{
  "translate": 0.12,
  "norm": "layernorm",
  "width": 160,
  "residual_init": "none",
  "max_precond_dim": 512,
  "epochs": 90.4
}
Rows from block 6 of a small image classifier, named by matrix and row number. Rows with one number belong to one neuron. Each number is 128 + 32 x the weight over its row's rms, rounded and kept within 0 to 255. All counts start at 0. Numbers have three digits each.
After each neuron's rows are labels from the 100 images, of 14848, where the neuron reaches its highest value: "strongest on" is what is common among them; "colour at peak" is the nearest of a few named colours to the mean colour under the peak. Only what is clearly more common there than usual is listed. The data: drawn branching plants.
# fc1: MLP up (model.blocks.6.mlp.fc1.weight, 640x160), inputs 0-79
# fc2: MLP down (model.blocks.6.mlp.fc2.weight, 160x640, transposed), outputs 0-79

fc1.462:154121142150091142102075150085166102130118111105135129157163120134186146142078095085122129070079144158171079138090092088106094165109081187088146111084199157113094182173092113158162082150162130141151124138095122099126186135181089098167136131
fc2.462:131135119111109099152195124120126194080151139177141146108114154169168087128137119100138095106113141074117119154131108144139133128119130119121096108122137145147105082125153093152160172143122147134136122125054115122153149130218103134077071153
strongest on: wide; two-way forks; bare
colour at peak: pink

fc1.362:123134149182162087086106099124117140100109160105090131164079133132141140197145069089091126163149173187128120111093138145080139163146200075124157108186095092153104128136125146102140161170174115139107150108110109119148064085170153123111116106
fc2.362:093101081051154055169155121130108076112121104113078165073112137153129121183171106156157098081096074091142135129081120109169063084125067161114102136101109131133107117101067182115116130147105163082128084132127056077084147123063174094131137109
strongest on: spreading; bare
colour at peak: grey

fc1.496:110165114124193113109177131166207069123130180120158190132179123111096131117125165148142114110135091077126098143129112044140074152169115126149190145202150059091178125137107113129115102111130056132096153088096112123148107129168159124141091128
fc2.496:121126148124130054070134124141162169166142094076104189093042095131089155113186158167152079145110152148044135117158108148096129098169146144147147120134091077088077114124142162120144212112140176098154144151101152165164109115115159208119167115
strongest on: leaning left; three-way forks
colour at peak: brown

fc1.320:144103162123134113125101093150099124152083088106151121144103109118101121119101136120070132223106107210153163142110105184133146143148149087181164177149163131114172110101104124137099180161161050136137159167181152174129126099154118098104156116
fc2.320:133110114111142049185171151144106124027128130052127115134199108132123171115183067130162107142028097084128114184123089077107167176157061127161107090147130121141088105134105101132142146128123104099198079129092112112142162124079145147151085081
strongest on: three-way forks; green leaves; spreading
colour at peak: green

fc1.383:109071109146164089072118136093089115123107124121107144168093184141169117210160095081106121170202179149124123137125123116089108143150163100121151124121088146156057136145161120114131157170129152148153184085068112158140140050134131099156141135
fc2.383:102092049104133103183215137132084071077181151104102186053116177181156130106191072110118080143151114141167128089134133168160136110118075118131120150153154117144165164137116187134154146156067096128152136112137093107123128114070185119091140122
strongest on: bare; spreading
colour at peak: grey

fc1.358:160164084135132133160163132129138096154134108130040185114160130147131122113121118117156146103160173164128100181063114143127114141116115189073127178184161094172094160103122079127116171149128092157107138108110180110124136114111111123082102153
fc2.358:119184213102113139087116129138175174137119110084103136170045143128130110138146146147145135136152186091125161121126108107126090140136159124143139088122038112124147195122108184061118181154187120132149197148116088115098144127138083134147090176
strongest on: green leaves; wide
colour at peak: pink

fc1.539:113130166147092162166081116108084093122086112125132114194171088105135121120151211185120130117161119167095142125154147164101138175134043091125188044127072124124150062084152153151150077165143175146143154141127129168126152097105104144077117147
fc2.539:128096141155151133140042089127164097131169093213130167129150099071086186145125134179149151149125099125100116108094180145107113196110169116107144135177132194148152152139112077127158177147152109111095130167121152096099122174147149145107070144
strongest on: spreading; two-way forks; bare
colour at peak: white

fc1.505:125104106105139098155123113105139143151084134082152135092118155095126161109070139148130086135157177130090114142091086135190146113135110105119131113144125138157165151046147141146120170097093150171151110111130120097105210126118166130120122171
fc2.505:109097133126117134140162138087134130129085088088085136086092119089153118128111140160196089168181120125124158169172159114142132119117123088074129126159127121110115145130134095123114110178136072095061187146141177175177125186081053114119077158
strongest on: two-way forks; wide; autumn leaves
colour at peak: pink

fc1.605:119162187115121088153102132114108171122140069124149160152150097105124149086178133101149100102097160115128177249181112123086080075189093123135085192134144207152104102170157133112106160134157106172099110155128178179173144146115164067063099159
fc2.605:123133117105175181106100148166155172202137152088170114077152105106205137098123100118105149150124111147110098092132189138116150140122164165144146110133101148107111103152123143149177151168118138119089119140118073124168127129163118153185106071
strongest on: two-way forks; narrow
colour at peak: grey

fc1.74:110220114134142130135104120127147101088179157107134186093063145094152087139159087168065123103081178111129151140140134101080151106099115104132129140105141102132123143159081137116103137145123090239052110118160127165142153085127107156152086123
fc2.74:125114075122151146119115178125115103221118126127128138139173101135096169152087135100188093128148111101106039196092116142134123177075103128086130160106135150136145081123149130154045240104118144107091136084088146135155095178166145141179156072
strongest on: two-way forks; white flowers; spreading
colour at peak: pink; white

fc1.48:114148112085142170164114115117134129083124119103117131144143114115125115140068174188086173171178150096107125103023170179133134137139118113086070137166135151066106149127119117093142118101193109187135129126105157127135098173133132130186167097
fc2.48:163117122118142147100177103103102113165162121135111101163116116143110086166085086128137133138106180109175132175042192127119170110140134122041115164154190110108133176132090136137196131094167121124130155106118130122116161149096146189159153069
strongest on: three-way forks; night
colour at peak: brown

fc1.161:100123133123205178113125093143061128140150077091109086141067150129153083102143107128110173134132098104190182104109139168133091158180126106119155098177118155107094097144184114131122149149138105163107122117082127121177108120136151130130157104
fc2.161:083152146134144107156117139159192165117082142108129150052115117104185118144125100082091089136141197163097086134090078159108125139132112116152124146089109115133082112140141142143125139143126139094092132191109137151113119130101130105075071121
strongest on: leaning right
colour at peak: grey

fc1.457:202064176120085150148131080104152114101086135187180152172165139184121110161146183116098154166150161121121148094108131152155149097078143071120135110105115094134125159188117142140151110103090078151094139103173130127181122135073131123138115129
fc2.457:164110187106137146212156143117115147089147104138122179093086127117133184081098166111104131119102077124161122066083156061142075112174112083116105105095088154154208142151080106117130084075165153141094151131154138133109095167090106101175157106
strongest on: two-way forks; narrow
colour at peak: grey

fc1.113:131148124146079114139072108105073133122187117125141118146151162133136201146119161128206157132132085149225128113184115164087145097163106139108151123155209164123124158078071166155165150131183143168156110124163156187147128085139104125151153126
fc2.113:110145110097105145097118128132112065184098117103151110104053128166074147097132164135074103127100150110128148106144132121109181155100141119207097125171137135089090108111158138126140162147126149104149167109116112146131174101097075117090102212
strongest on: leaning right; two-way forks
colour at peak: white

fc1.454:144147115155104122064130163139164180157090172121151123124077121135111147116162104132091080132093168153129151130074111169128097128145111117121132099147088146110131081170095090123076157140136087124143099115148056138042140135128133121132142107
fc2.454:109145182105109160141117113169157111104111113154104144128154132138095106173147118129155125126130100036142120120183168150105130124154080110193083091144116073142049122134147080048156083172141105093175201150107096175150142160122187073112148098
strongest on: three-way forks; spreading; autumn leaves
colour at peak: green

fc1.243:069142111078123156184123093107140133040114054060135175143102121112158127159154170119150139163129129104097160120123136159148116133150149151115131187168172160108117129192131124107167107136143113114143147170164159107164134151118109113151160083
fc2.243:072143134091119093133197092112158160124082127108090184170066161151156129131172073155195127137058143076146157129144152114171153134080108105151159093154112134168164134142094143114202101124125132098157099149130110114103109128153098165103174095
strongest on: wide; bare
colour at peak: cyan

fc1.614:057142133138124094083115085112126136119120139155103077188118107142129129115143097165109172176089106162154140091149091128117094111096131148154047162163150175113146085148076201171102088124132083135115136141063189085160090131104136162154127105
fc2.614:068080135105117118200074140105156172069121106090128137144117098099115076033148080119147079153076091101105103117185105167124170112145149071137111128176158173178128158143177131112129092151141120109120159149168100131162115139131115136138128103
strongest on: wide; three-way forks
colour at peak: brown

fc1.0:155083121109157108155086133171195094078085185099138041179201122127161119105094135131133137146118171134098150073088105123179100160102145109178195125082147177107114101163143124107119168154173117190114186123072127156141147166145114164215141133
fc2.0:057188106154140077170160107144084150089117104089152113146092133112200126129128116108106150137142089126174118200099109170147110109124103092174149093142150134125120081087144161162142179105140119072068147073105154119117073106109136112168145162
strongest on: leaning left; two-way forks
colour at peak: white; pink

fc1.385:069102163143100152185132113098101112159111116136196193121170148106097129098150222164186145123114085133091196139216105170128150110164032105144166072120115136181147089123125160123113133173142187139153121144174114155098145099116095139110142153
fc2.385:123132106118095123121076111180155076124189088191108144106121127128088190145094130205120169117084087161116083139100175084127093124116163165121149177180142156065173145091109101115168142087164123163136094188147176141056054125109097124143104165
strongest on: spreading; bare
colour at peak: white

fc1.268:123100124144151136081135083139200156094113081024133133117175144127160111177122107130132154133157153195150123131110134142125109139136097146113136168144131080082127161095155049088110168185129142183083112160114128098185133102103115162149148152
fc2.268:166155103117161100114130134106086168161157147129124142091106142157111121131132089055194179128102120106149150121181136145125070063093126110156157143079099209061148113147145139167158129142169118136171058102123094090128074126128140095164090155
strongest on: leaning right
colour at peak: pink

fc1.253:193068162115142117089118096104078151090167097059109112154122109143129158175121098155098101130112108114153158135074147141096057137154111112128123109070137126154112076107168144082093106124126099208151169133111136104106154172096100081058119122
fc2.253:122136159153121177135187119100168179083113136095119152162129105077141125108143104106131071091096174110118090118166124161151161126125146179131177158144157151132094114098146078099111143083085115079112059159096103088115140092090120145132109164
strongest on: wide; bare
colour at peak: grey

fc1.52:163113109084118140108092115102204155042178130069093090152187124080121159172092134144121142158140131117103147083145128172145152162082138129108100133139143097100145111143179039075142122193157143132080143108149115140158144197121126116103153151
fc2.52:134125119096124088123104121158097107153141174165103149128099157130080049123127130165159159075152137157190142172139127123111116116111122135085138086176104156121109135126150149170133089156107069151140124133136061136118116127079120135159089164
strongest on: three-way forks; leaning left
colour at peak: pink

fc1.111:095140091105129165152124129155158105088182184146107140100107184099114174135088148131137139171135123114066193188135122198119133071105039139089069183103138113096187082137142072152116130172133145123086133109131134095130162152106109107118142053
fc2.111:134072115087125140143171175151123124175203143170104100080125128077148107154089170180135114114132143080119151118129159092112093169153117115126107152087143163147184128148142136129039124100142105136172126059134118126122182138102156142152137138
strongest on: three-way forks; narrow; night; foliage: green leaves
colour at peak: green

fc1.276:099107128135125139121139153120143173098144111131183208199084077138127133158141102116108066073134153110103177154128054090150122162140100115162129179150085089156090124146153156145130136089156167164172106119138152214164141132134168080102072190
fc2.276:147122103121152106147138122122111137162114111088060062061156122103135094136100159154128139169150136129139115054182129151107133160173136161144063050119155155161185159169107145120110101140157107121097140182105108123127101144205085136160118086
strongest on: spreading
colour at peak: grey

fc1.140:154089167182150041097089218054118144136125131099136125127130060150118163198117122107154125127164098159062131123090131126121083167095113099105141062123120161103114140127144150129053186080213108125064121114102102189101142105076160124100138123
fc2.140:082114175162161133150174123167131089150104097100121152154136116124147105150135152104143125166142127127151125098149140101218090180171115127138141117173118137090171140094112091107091140149146071126082158141128073128123145050047130117146190191
strongest on: two-way forks; drooping
colour at peak: pink

fc1.518:148104145142110104152065129118125163124164127140131067139128173101121171102116158106214149146112097093195167150146124204111144116167081113125123098168149153137143134110095133099144173148201135183151111079117179131121147130092116130140147105
fc2.518:131172092123094151096145123154111058145104092086108080121022139149116145093115128128076138108125160148149118101129140112138166103105139134180124155167117144104131073115133132095146155111153161102133167070067100101137153091087089134099093169
strongest on: leaning right; two-way forks; green leaves
colour at peak: white

fc1.544:140130167110097116150083109104089142129133075112128137197138132134126127107128167114066155121167143148116128100125165127119144173159056072150160068120042143115150155113175127171148095165117166118161143142130145176126151112127119150074080131
fc2.544:089109164154164133173082102142185129124157093220128178143131084050123125136079132137171154122099086099107129117103178135114155179128149119122101108169138205163123170080133057130169133156133130070132155138129139090126100179151138143100123128
strongest on: spreading; two-way forks
colour at peak: white

fc1.148:132111125173121132097147155117125153124125138129111130100102120201150129187147103113084128135141165159140084167109116150104134174142147154113122108084137137149126153131145163168138128103165117117176160144090100198126139127123139136120135170
fc2.148:112155107124104096161181103115108104060134118142165152116117130140120167148171123109126106191125116144164131100094180020093085134127120135140125163113124157120151149148141173148157138127116119050145177104184128162180111142087167159192128165
strongest on: wide
colour at peak: white; pink

fc1.144:180183170143071150076114083131050162124196118094097101125105123150186200157132154095191155176072079159161158141117095190080154092143152169115132100123164173117136140149127137115207152126167131126164124074136132161122136148105140107141148097
fc2.144:145148125099098152132147133136143117135104123118126074108095121149133113110100124131084139084128182141160139144116109125110149166143129149157108158164121185132126078133159145118138167129156123125169174062086102078151209115102105119076100156
strongest on: leaning right; two-way forks
colour at peak: cyan

fc1.120:087077161148114197106105099130181154097136111121153119118162125132101182085121145136147172168109158105100132197041095133084138078176111136104089145167165157119144101132152117156133110152179149101127117144133078048193169094157164102149122104
fc2.120:185158099099127146132176123098135154172123155127070111084135118158148161151087120082168154118117084101137127097134132112093152126109121092119133134113113174091136131100121144209161133120173174109177069107142138144146109168160168137114168131
strongest on: leaning left; two-way forks; autumn leaves
colour at peak: grey

fc1.531:141149169129120158108070176122163088152080097150183093055120102133102107166146098112133165169132181148141155113181072098116120054136085103104125147078139126144188119133128083102151089179102119165121117181130163148109143147177138213129109123
fc2.531:113179146198144134174144087121096175126134114133164114145138072137088082122163165118133088126168182147145181151078119100120131162154109190097088187131092050154138202112137149115073136161117128160160108202086153109102130140098194137132121114
strongest on: two-way forks; leaning right
colour at peak: grey

fc1.206:071117176164113129084104097091062113083136134182060118162115096122142111150147041139136157146102096087127096098131137128082102146085128138142044130138167147117120058100075141122086106150171126131107112107108173065141141110163154139178124150
fc2.206:062069160107122116198098139136151154042112104098115111170083087102096117063157140162136095138149110131113151092112150178147171119126109092154107164163149153163144114101146090155120134127095136139117155216116099147116092168132164150105151130
strongest on: wide
colour at peak: grey

fc1.371:140132140124134134103114188103106114092077146150150164095110139101169180124152117150147104128117116105134135115129152079049088115076111118169138197135175066137108120078079081103101161170100039103065094165164124177127160121119060157148108121
fc2.371:161088106108167102130101148134156090104152099118099138073169099163121141137179116140154148110112160118135158113076143132134079123124141168120102174110078129097112109135111195050087187138074105075117160108070117138122091055135137183094089091
strongest on: spreading; bare
colour at peak: grey

fc1.632:090177119117129161144113159053117122192090067120150164062143091129097130114165132149120154117108162077159123096160157139148158104111115174070094129132162083187092186118115177100109131161052087148086067139134108129091093106162126167140099133
fc2.632:098127188151171085117116103059108194130133112133137139131156113116135149143204112136163088140129181142132113152145167115102086131139120141129160148124083119124080147098112208140126198205143079082110145153059136087128096100031113125114127055
strongest on: leaning right; two-way forks
colour at peak: grey

fc1.129:133135140098138185085104140121151175167145107065173102134131128152101167094118195094140187154094128151160146174144147186090188095116125107077118121106177203135123122091127139100130175136130103169093136111148134150101192142155092097143148034
fc2.129:098107155130116126136136135133147153195145157121132103104154084137137096137116116135069101089148189170095175078158087130075113171112134160167058155109128191132098117205139094101174146128097127095157125129083097145133178121088097061113097153
strongest on: leaning right; two-way forks
colour at peak: cyan

fc1.257:108179135145169173083078157109079138182154073135152119108115105144143070139171105150132200153108129148208163078140102118132141140141086114123119142132113103123124078183189116129133133161133138184111125134104153166127132138181131102140104107
fc2.257:055199144137140110136137143161161152136069157128160113096102128128134129092126148123133144142156178121128112145082113162161125126154156151102073126122149096113079136163144144162113207187101123108086160136068144145134117126103158100069037119
strongest on: leaning right; two-way forks
colour at peak: grey

fc1.461:111124115204106154112140104156159080142073215101146115158180117140131114095180211196197133146168091155151115111184138188128151132098095162139186110135119136132150065070109097157112108130155107136098203160128121108121158130143118107120150139
fc2.461:078100099101169151138060123112162118134145163183140163098163097051066162123133142104138116123125125172056114077133111152137139229089088085115085151175090114161134124148109109114124147097145113098125141189147145134128109180084139137137106164
strongest on: three-way forks; spreading; bare
colour at peak: white

fc1.541:122115163141094138133101049160131166151163123098102073108095115090064153078176167115106086122123149154131099108162121099133125151118133142132127207114094131140142131154094151131106176122107098131208116126117143163074102119171141190127140171
fc2.541:111135092110144164121100109126108150139136095132143159154101100124034146124129117091134168113107080102202065156138145071113114071098104125113140132134113198134156127078108179158138108083118091143171154138117071151146125146149133193134118154
strongest on: narrow
colour at peak: white

fc1.581:138074161130086097106149103105107105095163123139115108135104130165080128149099122108145085109133146146134135137057097141094079132137139116138156130134135073107132096136211156118122086115179134211171179121129112108147137151113064053014132111
fc2.581:166119155114196139134173131155138124128104079070151152135153100160124142139134140092135103146136145102058139148144114161166132125037149135121154102132103151137109129094110112107144133066084131040127117099141140085179060092081067078096158176
strongest on: night; spreading
colour at peak: brown

fc1.384:169139155108141194116170125092144081147037119091173182164187129144134145129079138111131143096159158121132114095125140116107124149125158197139091130090162085168141130081150159108161090143092104173079143104119102142131042083139084142123158128
fc2.384:182124126101140117072128150064134133138138103114118203132129129143110133122172155141148106194083131173020153108107140171153100116127155143116164158083097079113043115097074163134124149109156151069146206109069144080068108108095108180082136123
strongest on: leaning left
colour at peak: grey

fc1.255:157161168137156187134181126087141057154045111121146165146180096180108128140120124131145174063117160097116119083149072132100144164094181185099087119088117119136102092097126165082121072173109128193104143141140101132155059127148117175158094150
fc2.255:162105155105152100048137092090088129121107113135117205129150134132157113138161149106167133224042161175028182120096139129120095110148113103129138141097105112145097127094090153150095143135130132084127194091075134097084124123079092211100179109
strongest on: leaning left; two-way forks
colour at peak: grey

fc1.203:209123187095116130169149126143148126120168110141133179149147103132126129123142105079130087133174153152117125104142188100143113114140143072104140130085080113142116148136107105092153134114097080177117162086159126129168106117082074086060081119
fc2.203:116082185096176112145111124107101170072123120099092133071083120160102146105088165121119123140139057120142134045108125070129088147139157093109100137061094169112125162141103148103134087054126137157081148139109137166113084159112115132152126095
strongest on: narrow; two-way forks
colour at peak: grey

fc1.567:137148095112169138097120111100176045119136163138132141153141071080117219130042085112113078132108157160138120116149152110136092114128170145134150160100087091115118164167139096145059120093145118159166124111100112145144114110103164096176110128
fc2.567:132181130149082145133118124150166119168103109081157083119076133093064155105146129171123141121085112150063145143141136139127135136122163133157152128174164047116078111102077135084150244099195151107173144098093109089132157066164091101072108114
strongest on: leaning left
colour at peak: white

fc1.210:084146103092119166176135115103132136034115065074138177134098122111177111181159161121119138179142125116109152127113121167145136121158147145111130186164169149098100136216123127103145098147152087129170145167158164123147104156119116118150158077
fc2.210:093159143101128103134201088124174152132091138124096188177084174158160139135176074157187128146065136081166144134161169124171155144095125097159168096153136145175167132153111149120195111146120131110156110143121119135111137124162101163110182113
strongest on: bare; wide; leaning right
colour at peak: white; cyan

fc1.337:148160185088124132136152156144167133102111128189070066162114154147120127151146197164133124124105195184154168109117154126133175140037114119088114129155117125117118082156064141151124162125065132108128120092098183183168074146113141182083162145
fc2.337:186124169131098171115096105125153133120145157121068100133181120128097079125091168086144100124093134089101193172114132143123120118127161091153137170147087110199128082129023126096193089207142150124137090075124105107094111145103115137176140121
strongest on: two-way forks; spreading
colour at peak: grey

fc1.201:136145125134161156134154102156104092096180126124112136157105087149189136184138099113079094123103113142087157128111167130165066203111165151113111084111089117093153177123152147074098079146125129195137133048103132129152102131118151118148117160
fc2.201:122139095104138130083114124115165121140122088101138130108150113095159117114104131132194064159070159161004150078120143144168111143147148132175117150113125138129082077133098123099140157097143136100156181051077096171162187108157123172132104093
strongest on: leaning left; two-way forks
colour at peak: grey

fc1.146:150109135060092103085101142143126120141056110069162114103097164156099123098147137150125179177126138078136107166151100190199157150154108129119070120146155104137092111113175086133147126106170121187169161105105211208159166127159100097085145146
fc2.146:144113097104118104164146146125127135152121145072162095116190097119084191075160110110095120066080131115148114154095160128137141151191133118153180120208129108114140172173125098161176130115182083093175133137118118139101146133170095122124132153
strongest on: three-way forks; wide; autumn leaves
colour at peak: white

fc1.275:089103143133115105114083174147154168131130140170088171125165116065141169066094152174155118130119138095179106101148147064106121169088175169090152170107143083120126130076108182069084170103092100137082115138138183104125172113124098084129117143
fc2.275:098092162109154109146113109158142085139159065110067137146116113119117153086200125132109158102118120093129163124154168126116114159155158124175127116137063137110105126083067186026110111118141054095101168084119124156119092084098143077188137141
strongest on: drooping; two-way forks
colour at peak: grey

fc1.313:119141124125122140078149050109090144094099114199196152166140146101125121099151154159121080108131158125141153129128166212174075109141151178152090107140117154124146115080097169148117105147114114131163085112160119115089112134133148136160163202
fc2.313:116110150074107146121111168149145081141145109099121081127178134169194137074132130078098101092122146182191106173102173094073109124223152123075113140144137125153065108074127097141172077087114127126135110109086214172085111125107139130157110174
strongest on: leaning left; pink blossoms
colour at peak: pink

fc1.224:146149101154087155137167136090115108168175127128112144144154118149134229161125172148146170139100059158191113148156140138082126145135133162116132118162165147121168184152081168146158160120164142192170122113179113170092106129130164148143188096
fc2.224:107136082071103167151091113184145092151126129174129098108038122117106143107103141138068087132093116119121111067116087105064179164092156113141079123170149101147092096075164120113098142108111109096141100122135080160148202122099091131066114202
strongest on: leaning right; two-way forks; bare
colour at peak: pink; white

fc1.7:137126064116121099082119120091168089156039138103157138040141188112154134158141037165138158116163086095139136073133074136146149108141109106154116102094144173144197207112128107174076120144087190141121138145130149108094108164159090126108130161
fc2.7:127098145070142107091188125037162143056148095142157112112111162147164072076161073153122177166124178169129108108149177093129120106146085141092107132153084152114138147125148120107111113117104119089096140123088070190134106129185200104168132137
strongest on: wide
colour at peak: pink

fc1.453:159128123147093117101137113122168190140095179178128118197129107088149148125150084104145099179125113156175107186166110124109176125076111158129068182143102174104142120166115156158100126121132096131157151105077144165159103112090178121122174134
fc2.453:057148100124164059165091115114126158105142124050145094126122127123104094084114083166140099158054125129133097104158130165108153110158172112145127104140196182131145130187165195078109119134107133069103088143169153105139132122154106159170080108
strongest on: wide
colour at peak: grey

fc1.176:192120147109105120185131130065153089115152133133147117134119134158145105120135167180110095121128156118138120150154107117145150119069117089122163156099078132106107176115142109132170190046108117123170127135131146207152062145129137116128145163
fc2.176:150126092099099162177146117069113087205124119119095095114134134112134150159151128107107054150089085110142187153085141127092110125103146042139099176090168093076136166126120094211135117201156180114155119158140137092098103186152134091130115114
strongest on: two-way forks; leaning left; foliage: bare
colour at peak: brown

fc1.73:174125114144083188089143150148131138112142107156090155112146095130098127109108109094190112021121126085153152159138101085041122139100116166146141056122157136121130132148144154134177154065090130175149136149138124089143070166132189117147110135
fc2.73:083118048084098128122171139167152097083113161111141132139135108182129084153164086087169118128151098144080164128088097146107103150076125110153109125161125122114162121144095101130066142119094128126094126132094142188163097133141137159181099105
strongest on: drooping; two-way forks
colour at peak: pink

fc1.104:088130173172162202097165100124120111122066160130142106162123146128118149107071154146192124094148144086077164127136128131090162106140133161132067130161108149065149158109104164172121099109176128096162120136117107084145107108162147141146126179
fc2.104:145184067069147135127146086106134168114109081133100140130099103132136115191144155142201171163069104171100121080066111139124102104110065163151142098118137107144107186124090176146155123116201173112128125109126115132167141101179113116057155135
strongest on: leaning left; two-way forks
colour at peak: grey